From a checkpoint of a small image classifier.
Model: norm rmsnorm, activation relu, moe top_k, num experts 16, patch size [2, 2], layers 6, width 192.
Training: muon at rate 0.014, 14400 steps, batches of 256, held-out accuracy 100%.
Data: trained on made-up road signs on poles, 122500 training examples, 30.1 epochs.
Rows from block 3 of a small image classifier, named by matrix and row number. Rows with one number within an expert belong to one neuron, the router's apart. Each number is 128 + 24 x the weight over its row's rms, rounded and kept within 0 to 255. All counts start at 0. Numbers have three digits each.
Before each expert's rows are labels from the 100 images, of 14848, where the router gives the expert most weight on average: "top examples" is what is common among them. Only what is clearly more common there than usual is listed. The data: made-up road signs on poles. In brackets: how many of the 100.
# router: router (model.blocks.3.mlp.router.weight, 16x192, trained with AdamW), inputs 117-155
# up: expert up (model.blocks.3.mlp.up, 16x96x192), inputs 117-155
# down: expert down (model.blocks.3.mlp.down, 16x192x96, transposed), outputs 117-155

# expert 6
top examples: square sign (62); white rim (27)
router.6:116173143132143140118140159118138105140100141111143124189180071169160097159122107167090123107154145144125145131128100
up.0:109078111093133136155102109113139139109117114149171134075117137124159141104080122116182120126096057062099144153138118
down.0:125139149116146143149120130132119139131168153129137120123099141129138134130149134140153124108122178106077126135125134
up.1:115102139153151127141111129131117213096127120157137127116141142126150140148098132121110112160095105104138139146115129
down.1:123114123120127110147188134136132103147101114127143129130083086107133129122115142110117156144135150173069128119113129
up.2:111138140128096117116109165134122045092115122112138121126141109149171103138125130108108081098180117161118137137114130
down.2:115079095100117140074130122136128153135200147127100121130108142119125128130122149114139177085103123106071129131126133
up.3:124108134133125102100146144124149140189145150128119124109165134134130096133128161132088139123082112121164137095108122
down.3:127200069156167132125060127159127094134152122128139126124149115118121129130112150134139120144158174121095122128160119
up.4:132152103121175148110104077128155174067124134123123137149139125115139105115096145181114101128158099073142142133120108
down.4:140143096112120114153075135124123065126093122128151129128106130135119129125127096106133108096096150145176129146138130
up.5:117119141098242125140134173149141167086156125114115119142126132136169136140111126099157128140131132145165124145138133
down.5:131117159170111153090095131117128117123114136128157126125120110126129127129146153123128142199074123135065127132096131
up.6:132152141114083149136125169099120160118115132123123134093137101117108093120194123138095116094166158171114120146138080
down.6:139182148113141117141163131141136146138086138130115136125066145114144130126111129136124098139120116129155130121075130
up.7:120101146114133141133169083130131211129129141130152125096113118121107098128110124131082132157127116069158126125139113
down.7:135136141143096132242165128118129130129149112129106123137137143135138128123148152134108139127166174161147129143135128
up.8:089150120118180114162123140103135147157143133160115149109099116117145111138112137134094126124080111141109145097131102
down.8:134161120161120110148046133142126116124137130128155127130144154129124126127123146118128146141159166145193129138132123
up.9:145115131087106148131133110148114079179124142135127109104083117102138101126146115136150136155156162155072121154128094
down.9:138103087151139118060151122139124120124084111128106131123086148135128133127098176118121136054096136099184128131124122
up.10:135068141125151139131137130112145095093140134105136134166138125123094125113148118144065130124156170191089123141129116
down.10:136155168166132144143078122133120154133118129129106129126151150115130129127138108112147121123161165116135125130166134
up.11:130124126099211134103093133148134134152104127126084106123139094126105176137110122072156126114140107132135121129097115
down.11:139078151096147117106081125133130141127162136128142125128191149147133128126127128132119119130130121202112129116090135
up.12:115140108154110121150164138117109104127114132145113150117150132125073147133210127132184161155144120125181126110154132
down.12:132104141139123139059125133106125122135123151127116128128165173124132126128164110153132090129127073204100129128099129
up.13:124121114115106151112076052127132144096133129123134131136122147155135170137124154102173122147074170093129126119116133
down.13:119207147122122137142113129114136100130101122129141126127127084112127128128157146129126085122141068173102129136131119
up.14:131143102132179118131099139115128137135152084139112152082146173149139091112095126164125141115107094139103126146142135
down.14:109128098142142143080148125101133069125123152130138125128060088089134130130146102105119056189137147153089131120062129
up.15:134085147076089159171157132143116092134140141127160130179145116145135094128165122132132138116124105141157109112106112
down.15:133074172159103122137080126139126168135107117127100129131101142125137132126139093124137100135170154172163125139171125
up.16:137104110106139134131099142109125180163129126142132138246087145124128111120151126115165121128115149139088125135139124
down.16:124152169122103102190144125142123087131121119127104131127145114125124130126120132121136107158074145129129126121151137
up.17:143083127140118144120106134137122186137126145102119122131131124137146145121042131095135099115080087162089120122118144
down.17:120080124131133105038133124104123068127131093129138129126157134120130127127159085123129120090116135112149130142157131
up.18:136102125117165139127100090146147108164153135144121165128136170135134098117098129118124155124135091106116131124146133
down.18:122106124095143106154118132134134141137126126126112130122056115124132127132132109130110069108105170103117131113070137
up.19:118171113127127091125106117134118057138127141117123125101061119136167136144088150127133145139198125118129136125117112
down.19:141137148106129125113150127132143136123147152128172120125127123097131125136160125109117108153102079073172127111134120
up.20:136151144136245141114146150119124131160125130120160111216123111123150126128103112104139149116166159116109112135125123
down.20:126072160108133142163092127135128146124148108129086127128104147138131128128153102127142192158061160169093126132185123
up.21:146120130090085120115143082122115144106110109131141138178162117134140142110127145119069071137104093147177125120134114
down.21:131179148109123137176124127125129129125125120128100128127157111095138129129124123117121092134087116151115128123146128
up.22:129136122077122135112126125097162180142136148129099128111161115117147128121152148101121140106116106143130122107111134
down.22:132107072129148150207106127133133083127129138128139122128118122133124127125129149142136144121133174134156133146138129
up.23:134133127124125132062155159112132102097121136142122133098110111125099143125159143159102151123088117196093130134136111
down.23:143079159091150131198160131140137143132145140124131131130067139113144127126113075128134133126116132106172128120116138
up.24:124145149166177115125119102141117164123093118120119123118166102139142094147134106083105121107129114115090122155136117
down.24:133095138116121133167072130115126013129132127128124132127144144097125128129121164133133124089127157137177129121107130
up.25:129183127115155144129134152110138096098129125139136099063131135134121129128105116145156100149168155169184159151124153
down.25:131153138139113083167174134114131132131136112131106128126058109108124125125133146146122156125198129166120126122121128
up.26:126129137107091126143156153146133127108131125134135117127131108137124172117124129095100131117106122112162122107137133
down.26:126126089096120124137124129139129142139180132128137127128170107125123129127130148118111170134140120103093129118130126
up.27:131160127097170116107130168115126218127108139123136139112182121118104162119094149131135121142132131136120123108129115
down.27:131111163131149146097095137120125090130112123127122133129130136098134127128123098142118135106158170135105131149092123
up.28:137140123121155117101092033107140163118130133147101101130132109120132105135111113135161153113142159118154121118135125
down.28:136147168118151137046138137142128120124126126129119127128061110126120129126136096132135101111188169137120127123170124
up.29:137093164194161128106144044168154113101138136113147137143143116132139149119077152196105164122092147132115105103148144
down.29:123128113117132167141075122113130093129135132128154129127129123144129126128139106123143142087255143097124129122110132
up.30:138138145129106131158103118114141163177128148120120140169163131120112146132111136103119130133117146033163124099119114
down.30:127114127107130136180072130144133117126133132128110126123164113149137129132123118139140076128211196161140131124093140
up.31:141117108138149101109126169129122121142103100130110139062135128160121143116139115166103078140089061105109152145124125
down.31:124157102133141126164113128134135136125126136129141126129171142139133131126122142124137154172188141184185129116147130
up.32:132167127110174147136146122109147115132139143125125116083142152123134136132139131116111142118128127149148130123106125
down.32:125148174143134131080104134132127105128124125128138128127100138131131127130120099136135205094184125092131127142139127
up.33:129151124142114141153102078130099147133158147137150128100157124166145158139129127104101115157129105084121138136111143
down.33:130135178150114147131154134137131096133150110127115132129057138106128129127126122123144148091165155180125124125140116
up.34:113108138114149111106097102127135144180127114133101137119128118133113122149106131117124132126119054125107141146137125
down.34:132104045143135152154109130141126109124148136128139129128200134141123128127112140147134233143161164131114127120107129

# expert 9
top examples: square sign (91); green rim (28)
router.9:160174128105191138140150149135129102116141134138119128190119149132142099131123114120154140140120184160165121135138097
up.0:147083150105180139132145134146129166140110134116133150168151107140073123128130123121095168119100145203114115132117121
down.0:135138119162097142137142125121123115120100151129108125129121139117130129126154111115128048154094163218128130132149136
up.1:128088140139118114130115093131149135157106118129118116147134094124121122137108133136092147092128082146118138158137134
down.1:146126083111135137169100128112122092136135126125120127125188161119123127123117121129146113130101190078203127126116126
up.2:117130121136084114129162173118143135128151152131108139127145140116152147131130152091145084148110104094114131093123136
down.2:133072069126110135087149130133130158127128127129148126127110116121126128127123130132124194124174038093105128124123128
up.3:120103141102127129145150168143160096128145135109153146133144136151108082123175143129125188093211130141163136137109138
down.3:120109212129100127088131129132119119133098126127152126127132100139130128128124089112141078197078129059098127137100119
up.4:132173120169179103131109138137123105143135128146126151083115140126120115121141139140099121128127117111123125135150124
down.4:135155205138129126138162131142128199124098131127163126130135107146126128129116097142121118062133171227159126119103132
up.5:142158122125116166125121175124127166104124138113139124140177110154123107127144134059115074128060162145125121122118135
down.5:113202140133140110143135134111136161133128121128126127130086111115133128128142149135116069066115146200131130133115131
up.6:141110119128066143098100123127118134135100140116112099107121124145147111127129112109157132132232121108103112147135148
down.6:118068109103132127152168132116115161127087122129132125124108124145134128128127134102137083115104175077116131129127134
up.7:120136115153084119120093096125101130086082116126128110145107091142106142126062122083114091124107130090127119137134122
down.7:128138115106146117180149120143130115123122130127148126130158095120128126129141111129124108123134122255156127143114136
up.8:141115125088196138116139155139126082076143128110124108122100122120124111118128122116139114077119126129114103128145128
down.8:129089127138114110184129122136136178135180094128118126128171149156124128127127168123152150142170177089108125125158115
up.9:115152098124136122112144143110123183146132146117153140127140137147119093146119074117161194128129152121174120137132119
down.9:139061136135131131151065129129127113130110096133114135129129156127129130136105121118157127106072111143107129126129121
up.10:124118128148122131119167120116130087207136153123099123052134111137104168130117131145108143164120082146143136110131123
down.10:124197151136136124141146134132132102123102120130142129127136119129122129125114111124130139149128096071050131143138125
up.11:111120114178096128114106143115155155128121116151083133139088138134091149125116150086110111121130163189143135104147143
down.11:118109156168099126102089125144131167125164143126148129131157145119103128128158126141161166146112146099126126134131125
up.12:123140111161118156115186104101149069116129146126104135123134144118132172119097173108131089113151101112111138092125141
down.12:141108128126104138140060126137126188118105140128111126128151138146126130127110123134132154132100142175104126133109128
up.13:126090103140146124121110139103146125077134136132124119165124137139160118121129140082095146128167121095118130129125150
down.13:136138155142158158159115131128130137125114115128158134125148128121132126127123152123128166147102152109142128124110122
up.14:135124115131162118135146193136122100128120137130088126107103123139126092148101134112138086135126155150155127116098113
down.14:123158187119142125123146128118130139122108130129168129127124131143136127128128117136112112176090144085129129140154119
up.15:117174134124181133135107111154128119159140122130146160193123122151145126137128113141158153124117135083114124112120115
down.15:123058164122141146131090131130126070130149121128136128129136112124126128127110141122113147117126112175125128130138127
up.16:117079117080202121147117126112150109063135126129140149176138117167143145144163125114104104128099134139139142094115147
down.16:128154131156117123116051127137126145131105128128128125129025119118132127128144139102132115207172161110158124137113123
up.17:125169138123152118111113114117118118092110138123127115107134098114169182122141114120091128114082122122144132126097103
down.17:129116142126128112129104137149128155123106094129145128133144167137127130124119144110142128180192195128116130141157125
up.18:093149145146098112101132112128144158217154128145152133139077109135091144154115123128096079115109128160097146155119124
down.18:134139114119153133149094131154120130124074140126152127131039095158125130131121082130123107212199086088112125145141130
up.19:132123132144255130140132095122126140163109129149132118102139104129108161119094126105122156113113110161145124137112141
down.19:127137195107115124156130125139118093125135116127140132131075147135131129128121129143134138127174076152172128133124123
up.20:112126110076174095134140152113170148186160130134118130071121152143114159133123145108127171148131117120082137114124139
down.20:133115135128117115105217124116126106121115116129132125126114123123120127128125120133124086103111065117111130128146127
up.21:105111167164183118108188136112145081101109149128149126113121105113091145113131148127147155148113157074126119102134143
down.21:128101101102114138144078126121136138132114141126147126122149133133141130127123078136120128148094062137176131143095126
up.22:112088114136138115137133066119102141065104145128134116170177089134150109130138145092128151165120144144131129136128131
down.22:128146166100135133129078129127131175119137107127109131128156141106127129129114124137132061154125175168222130119155128
up.23:107158139111061114148133110131138112165127129120139123121148115135086161147130130157161110099041114057126145105128161
down.23:139139079110124112141096129137120203125141127128127135129077168114134131126105127126136168147169089175114130133129125
up.24:127115134157129122130117160138130163096095130129119121073113124118122169131102115089135186122104085115092136161135150
down.24:137103143091119117125146129122124096137124133128114128127149139161139128128130134130132155076138076055137126125129130
up.25:154108114079164130142093106151121180119135143105109123117149138140144115126110136124144055144133113142126124120101133
down.25:131105213164140116096154126125128091127074107128135127126152102135136129125130113137097172060172140170135126135100124
up.26:143179157134114126130118146129146144165148149115131135079136131112092154124114121150143149118102109223123115126134092
down.26:124148116174129129121156130109132141127104136127126129124105127134141128128138134100123114098145181155126130143158116
up.27:093138137130090131134140161123111136079095103137146157071100098130082158130138110128104087133145133115104133127133110
down.27:112151194107108138095040137118128133133116157128149125129110145106136129136144126141135029096145070176175135141122132
up.28:126116136148115121121129131152112167146094116123112118089120126116090106133145101141167141133169150114075106143154130
down.28:136104185139111132150145126137124168130094132129144126129208132106132123124120137139126042125088116138121125138136132
up.29:141063112105156120133169079095122097113118109135113112087074115119106133110153130122102129133049102163128107138134137
down.29:123128152135093142048115130141141140126145138125158130122150157175122126132138094147130121161183149121130132141127130
up.30:100131137088110113149154084103141134168138140158151147141108138140101110135130174156126126122155105089152157150104119
down.30:129136121137146144103155133144125066130097139129128122124085115102132125125129069122121153082166160157165127136155129
up.31:132108121154151136118121162127126070127127118127118132191140156128133179107135144174137051128153103132143129108122152
down.31:108106144147111123081171126135137159132198148126129127127051146148128128133158111119138192136119147130060132120132134
up.32:120141112192131125139141098115112081113124126122112119131115118135008125142193111110133112141130145130181115125132113
down.32:116130115140149137075136121118131168127084116129107123130153136112132130124090118132115138107133174067143129124146137
up.33:142154135171107108112169128138128086123115146114127109118149110110090158118099129097113121129094121141123113107131120
down.33:117190175129116144100046126123124099129170156127097126127150110126129125134132146115138164106113188170158134134071127
up.34:121102126139142086127135155116154154155121119141136145115097100156168080106138123079117108135087128084082137130117131
down.34:135152175100144132165125114150123126128132141128128126127059092147129128131119103130130174102137173184123125124123121

# expert 7
top examples: square sign (58)
router.7:108104130157060074093115111088114097154121139123144126133091131114127125119161126087131142177136116099086107126142145
up.16:127141139109138108110110144100144107164110120117107131196125109089161150138124159146105158115151187118108130123128126
down.16:120005114136131139156147119111126102123127139131127127118143152126136129131146160100120128111124160151143128133179134
up.17:126146114117149094139125132135123043139113127130137118111154120140098146149135092170163103118119091135171132129143124
down.17:130084161129148133069135127108122129125162135126120129122105160091121126130134132125140135081122108133117127119121134
up.18:142103121139133109147153126147144130111141136119127129122115153119156103131120134118123125147092166128147126122129106
down.18:134119050143142114182136126129131145125119178126149127132089127139129128129104132127106103152166134235162129132141126
up.19:133163139149137129141096132136142094092098123128136137138141117143108099133067132179165126106117094135151113139125144
down.19:124143167096107123180151123140137159123135107128123130132143101150132127125112105125114191133158131125129126126128128
up.20:134114124157192104114111116101140199090113151126117132158121129101145137118162124163112095106141127169119129127116130
down.20:116121141151145110115123128100130166120074110129121124132153116095131128132166095117125130166170081132115129132117131
up.21:129172152141090141141138147128097139098134145154151100113106122119100129129138110108127179132170157166113136123141108
down.21:124127119138114135070121129114125129128122148128113127124081125127133131126152114123128080111116099088092131131103131
up.22:135118121161097097127126143141132120141129125134163150106102131115115089127120143206116138143133124203174122148141095
down.22:131111129106129112097129127149122175129134142127120128127151105136133129129133111130130126159176109138124127125140134
up.23:129110123132134140113135114129145123091122140132130123147161151105094103136199152163109092103151151155145110086138131
down.23:132061195087119141126159126127129111128123123128147127127127142165131130128124090142131177070157136074134127117168130
up.24:147128153146110107138134028127116114131136118132138135166118151135145083103134130169154139102114153119100120122134114
down.24:135112110122122119118111135117125089130144126128110125130091143103124127125145103122121133139095141130061129120116129
up.25:128134125119047114157130154128115147132120134123122143112158104134137115135150133206111103150137105155135133135110129
down.25:121099180120135132111148128118125099128109122128121127130043125131129128128129106131129204074192093067112131127163131
up.26:138137100120156136130107163110136100082137135128097112197117154108163144136106130107157165101147118093150125115111127
down.26:135098142111131117157147126108127176135125140127119130129132118137129127126099099125096099221171097202063131123152126
up.27:126143137130166144131125124151135150124159122109148133159182126122142143142140121168150119145120159135116129114101134
down.27:135062109138127134131134127145132097138108143128147128130095148140131129129124128138130073122124110156171131128109130
up.28:146109126103187127154140130128116116150120139142156110160126114111154150130124130133100104122180169183110109144128123
down.28:126088083114136111117085122136128110126094116129148130128130133136128129127131138108111161088080120129060128128078130
up.29:132109129162173148130175175118127136088117142146124126209146136117118139129123147152079104147133086092164110090147127
down.29:127093071121117124065133126124120159132134150121154122134147124138132126137140115135137171163100154127135130100114134
up.30:126115100118144142122096173140113064125095118134144113128163096146178121133134127081135086140154089076154133131121131
down.30:116130138108121133094083120122128076124143128126131126127177127139126129131140137137138152087107129176095127121149123
up.31:137140130122070103096151131134135115108111121112114130151153149133158147121121146127092156100144087104134128138129093
down.31:137190096124137110120125128129133140128120130129116126130103117117129128128124100124124118086167091036107126125136126
up.32:114152144138155141141129127095122058156101124152100130068133103116170110118160138127113127125151134102155141141137130
down.32:120099152146113138119095129109134127123138124128103125125037150136127127127148176129143168123169147133154133138115135
up.33:094165123178124133110125101131149172176110110126093137150158123156128127137151123195163115115114138105127146112117141
down.33:123103088136111139133164128129129125128148119129167128128129118122133129125129115125136122109124134122173130128163120
up.34:119166142138157097099132128127140140155154140128145128093163131130124131125114145144098172109138117139075147096135131
down.34:129123182129122138134089124149127118126104122129129129129050121108125128126138080131128064044120151150132123146145127
up.35:121071147091180123151134130122133143106119124132147169120179114132118172140131132113121110109112144133149119111138116
down.35:138116157110114123083154120108125080139173117126122127126135119122124128129136102109134120138111114139101132126119126
up.36:145135135172057148104095116133122089126106126118140128027135113142105114122141113164158152108151114095143119164126105
down.36:120111137096148115160072115148122147118150115127137127129084103137141129128133137129120100182167136142115128118114130
up.37:128130117137127126102151121113137102151151149146111122138137124099118108109115157215136131107117150117159127087123089
down.37:124043136152126127146145132117127174125112127127105128121047107103124129130123161140114157107101141124151132128085126
up.38:116153125133065129124141134127134111122139131141138128144168135127118112135124146138123130131172131152162136141109116
down.38:124116134117129135096142130127125151130125136129122123127141115143127128126112128119132174170097121108138128134135127
up.39:107130133108123132127149190150136140086146119146158139069157120114076122158151123124125103160094151089184134128144132
down.39:127076098147136130087138128103130108117147146127109126125138139131130128125131131116120103093160110140162128121168132
up.40:129161135100127112150160152131121122083122123133132128196156084147129113131177113099104087129139153121092133128118098
down.40:136102183175137145162147129135130111129161132127126130132083161125122130131132123121149161130063132124169124137192124
up.41:138138125138134142135149096129156156096124139121130124149131114130155096113063139134065167138100158123129119129118113
down.41:127128154147126124168083132108125080133132151128147124123156119122122126131140133129115174107137175157174131112097114
up.42:145149118096128186163129135118111149125122149103143128064154106133078105108111103144131116146104164136147108135120085
down.42:121139158109117113161066129127129100134129107126125129126028128122120128128126111112130144038184130147183130138114132
up.43:130105134179174130160114093127113121148110124120162120114168122128046075113141128162108079122143096109122115137127123
down.43:114126063099130102082198124131133135130152138130101131127139115139137129128138162133107097120115144117117132122174125
up.44:120112130134153132119113129101128095112072136123129106190133087113117150134128121180131152120124160143101142142118139
down.44:133194098114132114124159131126127080133162131129120128129116131101117126131152184113122133066144119100130128123116127
up.45:141174131140159119102130080122137130160123136124133118152161128136151129105143140120104079105146131154140115151123127
down.45:144144104135076105122149119151125166118089123127118120124148100104125125117133131123107165192131158137159121138122134
up.46:116162135124073144106168104141147150072152107126129155156141154133153125123114130051134110142106110136109128130145146
down.46:129060151107133124114164125123132022125099117129116127131147114113128130126108113120118101122125125097184130138095134
up.47:133106113094131119147140205115116062138107135147129133195097113126180128121132143117122166118127133144151137134135150
down.47:129156188129109145198090128137131160130115124130101130129146149148134126128134116133131112147124142147158124106103129
up.48:137076126131156159126138174100176105090115146121167101169123086127132177128127144124088113105134165139136120125109113
down.48:129165166122129135070166126124126145129144117128153128125105145082124127126128155128124208069113068114112127129128127
up.49:126126133156142172085161100150117152139133111131139137093149113116091098111154144171132083081143141193104122131125104
down.49:135177164155121132159160129139130173127139134127097126127167114118125127129109150111121090121104087125112126128101126
up.50:120109134129131112133128165145115166104098124109117136218119111123148130119107144089118138117156121086117129114151138
down.50:125118184115131117146170129143127033122154127129110128127193142125126130130130123130125072161077161134121128127104127

# expert 13
top examples: triangle sign (49)
router.13:141149109092156151156154116131106130145151140120110139168092174084170161094135165133171127158154137145159116100153126
up.16:126113135161142116133095143154109104160118143126128162123136112138079139145070124129108146146136086170144135133137148
down.16:132137152106115115108194122133122142126151138127108132128085122102141127127126112136134078130127169136090130124133128
up.17:123137140176169132172111144133127080131140152122164134124170122112098103133180132127113143149153207183172114119121115
down.17:129116119123124139074123120122127178126135136128092133126132157128124129128118161124146131084151135132117130127127128
up.18:110139148128107137110122157124133144101078128128107103099139107115112184148141147019126103108096159095084142130111136
down.18:123131134134103128154124136139130065122142122126132127128104123138122128128108118119145088074099092129157126127149133
up.19:119080106092154100140122112108133180116133139141163119127106103138093120132133107106123115135096169113153146118087129
down.19:135186110117144153155137129111125196129144145128114131128110144105135126125119135139129117110140153036112127116127125
up.20:127144139159188133140092075130133113126113147103123106169157123130089153131137130156121107104146115187132110113126147
down.20:126114152102156107067144130132126137128154128129082129124141129111132126131130141145142164156133226094134125126147131
up.21:143119102117160137129129075110163108154126122137154171083134134133146099109119161193138124098122138111151126091123148
down.21:126141085142127122100130135124126149142112126130124126129126133112133128126090162112103106240115161123141130123121124
up.22:138157133087156149135154094123130175146161149117131135113141125139126119123143114125125104151116130158079126117108136
down.22:129134102134153130089116133123132092121105120128109131129171115128132125128113130139135147123135160062150129127116134
up.23:128117140100119136132114141156115164161109132112142099177145087124078141129145123115125137121100130187150128168132112
down.23:134137135141181118137136117136130074135164132130154124129035139125112127129141165129143128186169127089080122118143121
up.24:139089128074153109128110125175144137157126125131093133081119128135137170138069111156145111151080147130114144147121130
down.24:131157134123107122106056131152136099124152129127145127129186154124122128127122097124121116088163094107236128125152127
up.25:109083114172140126117111136132157120100126132135158128167109127118136104161116117199138182129089162115178134117122150
down.25:130167184137121128198134128131131172135098119126142126126090133108124129127141120139114177107132132152098129129178129
up.26:131150090123090131139081109140095135149119099128151121151069113141146138142121099075112095151118100188172125162143127
down.26:134139166117132140145114135130131146131141157130136125129165128100133130127127167127101165147158134077102130125083126
up.27:136121117158134143128118134123140115177137112162115141161087173140136096110128112201172160130102165155129111139132138
down.27:138161129077122120117132130129126199131166125126161125125081112128128128127116072154131053091076129142138125131149129
up.28:135096110116143091117116097108134100133162136131128123105136150112136169133132124079135076142108130237117136108125138
down.28:115160130122140133081101132124131138124135137128176130128105109105129131131142133120128146085139095088052128136147125
up.29:122153141140193148124171134115144107103142130123138137167168118110119132135163136185137123133152142173147114122138135
down.29:132117187116149142142153120137127153134110142128146128128095122155122127129119116132142207132150203149090125128146125
up.30:097103150097141122113133070117170138119127131148102132000114116124103141145103143135147137113086124171105162117115149
down.30:140150123131120113105137127148118089133124131128150124125062133129124131128127089138136078143184135085162128133149121
up.31:147130137115223122135147124136138159165132148134103113100137115133105115138098144158125154109130150132130118152113134
down.31:125142104131119144141059126144129134123118126129139126127090127140139129128105184137101138154194110057140127128158125
up.32:119150105104139116162149133156132071135145119138133147114146121163122108129143125073098077150138126185136140113121119
down.32:130111182169100118093108126119123166136157131128107131127077158125125127127134128122131171100141156082072132134089129
up.33:141114135131206156144106107131134115076096134121138114148184102150168171128123129138085148106159101141169124141100141
down.33:124123092146114116082137130147123101131123122129134131124094133115131127129134150103139112131115198102151128112143131
up.34:124156126155167137122128124120127155111117140117133151105139096139158110137180156102130115117193133151147134107136123
down.34:134090119108111108136144133143123089134155134124141128130141123146127127126092077137121203127090112098057130141112124
up.35:119150138070152131156101135153141111196136129137099120105130146146188128146098113148124192129119100129164139154134109
down.35:125153107139137112147133132126129092115154142129105129127120141107125128129114097108121151133117100142106131132122131
up.36:132153118127161117122183147147133135120144140129121118140130129111152135132088125183105180134150091130114129131139133
down.36:125120114174137118081082132131138105121134132129114128131090146133119129131132098128124200112059150066135135135122131
up.37:112080107091217128119116142123145087129122130122109119076157104119162115136095134162091167096173132123136136124117155
down.37:129115156110101145082175133135127109129118146126114130129165139146138126130120134128137201201097131100160125144101124
up.38:114146147134180068130124111129130163110142132126143129096081144109196160150110127137126135136129122126069142161143128
down.38:141158128140130146120131117116128126133163103134123132118078141105140127123081115131106164179153099137118127114140118
up.39:119150144165129119126120086128145119169135145147162126165131117104158157131157129171116129111199081133135133127127125
down.39:129167126178156142053059121124137149127109147128136127130128128144119128128114164109111151087089066083163128122130134
up.40:130082133116164147122123122157098086100125124120138117089123102129096142122141123197134143127121150126144114132143134
down.40:143178157144123144116181129115127137121132135127157129126183148111128130125117150100127100135107116096153128128075127
up.41:125131131146051155139111116118134109157120118142119138149106161135125134105156142188138142105118139103102145112130135
down.41:123082173129142115042111125120127108130136144129149131126125135129129129128142085118123084142058131128181130126100122
up.42:110156119110102106157113181168124092145127135121137114133121122139125130126078146157142134136091134104155124136136139
down.42:122030214120072120072124138117131118127130131127165132134086118112138131124133126111124135109126085133212130120131124
up.43:110138127099109087183105101148118097127115110125122118131093112131143118134180117121145111128116138162144132107155122
down.43:131097151149136123107123128115132144134163143130143130119063155097122127129110122161137121151110096095197136138131118
up.44:125141109104129144123127134119136128133127121147120119168125135129139137125125144239141101125128129214135127118120154
down.44:127132197133136144119108119122131205130147138129110131128161119135136127130150123114125107175082171128117128124130125
up.45:146109108180159135128129126128144161108103101135153112132195129158088139116145117129113114126108186079093127137146126
down.45:134148068105134132149094131121124057130138144127137126126144161127125129127119143140135168088134070087127135120141136
up.46:142188137168130134146139161158132096134140135124143161205157127140167116114170145165075139133127087155181120138120138
down.46:128112127140147125178129120114127058116114109128132129125168113139125126127126190130122147141084132169176126130131129
up.47:125168144159179114148123204147092125113129126112132150153126122140148101139133124179129123149137135108155125129132107
down.47:129157139116109122092153128120130173114127128129117130126169122129127129128127159143120067124083091218098128127128123
up.48:131197104163145147124127139136090139150123118112108123128083133143100143131157090080171085159089126122148129106131151
down.48:128091091109122145119101127128122145125114109130111130126153133134121131127127208107123169015143138140134126129141135
up.49:131089122124184141142089130123121116143123135118093126186106138113098177114151141115136110110122132086153114127149139
down.49:128141146128115136095165129130128098140079134129123126128194134125131129129110107094124129110135142113145133131103126
up.50:127163113107134101155131150114128160073132112130101140089132121154137041125148115130148082139186138106138139099114111
down.50:126077150133134115147203123125119165120144126128127129129118110124123130130145131142117099187115119137123124135190129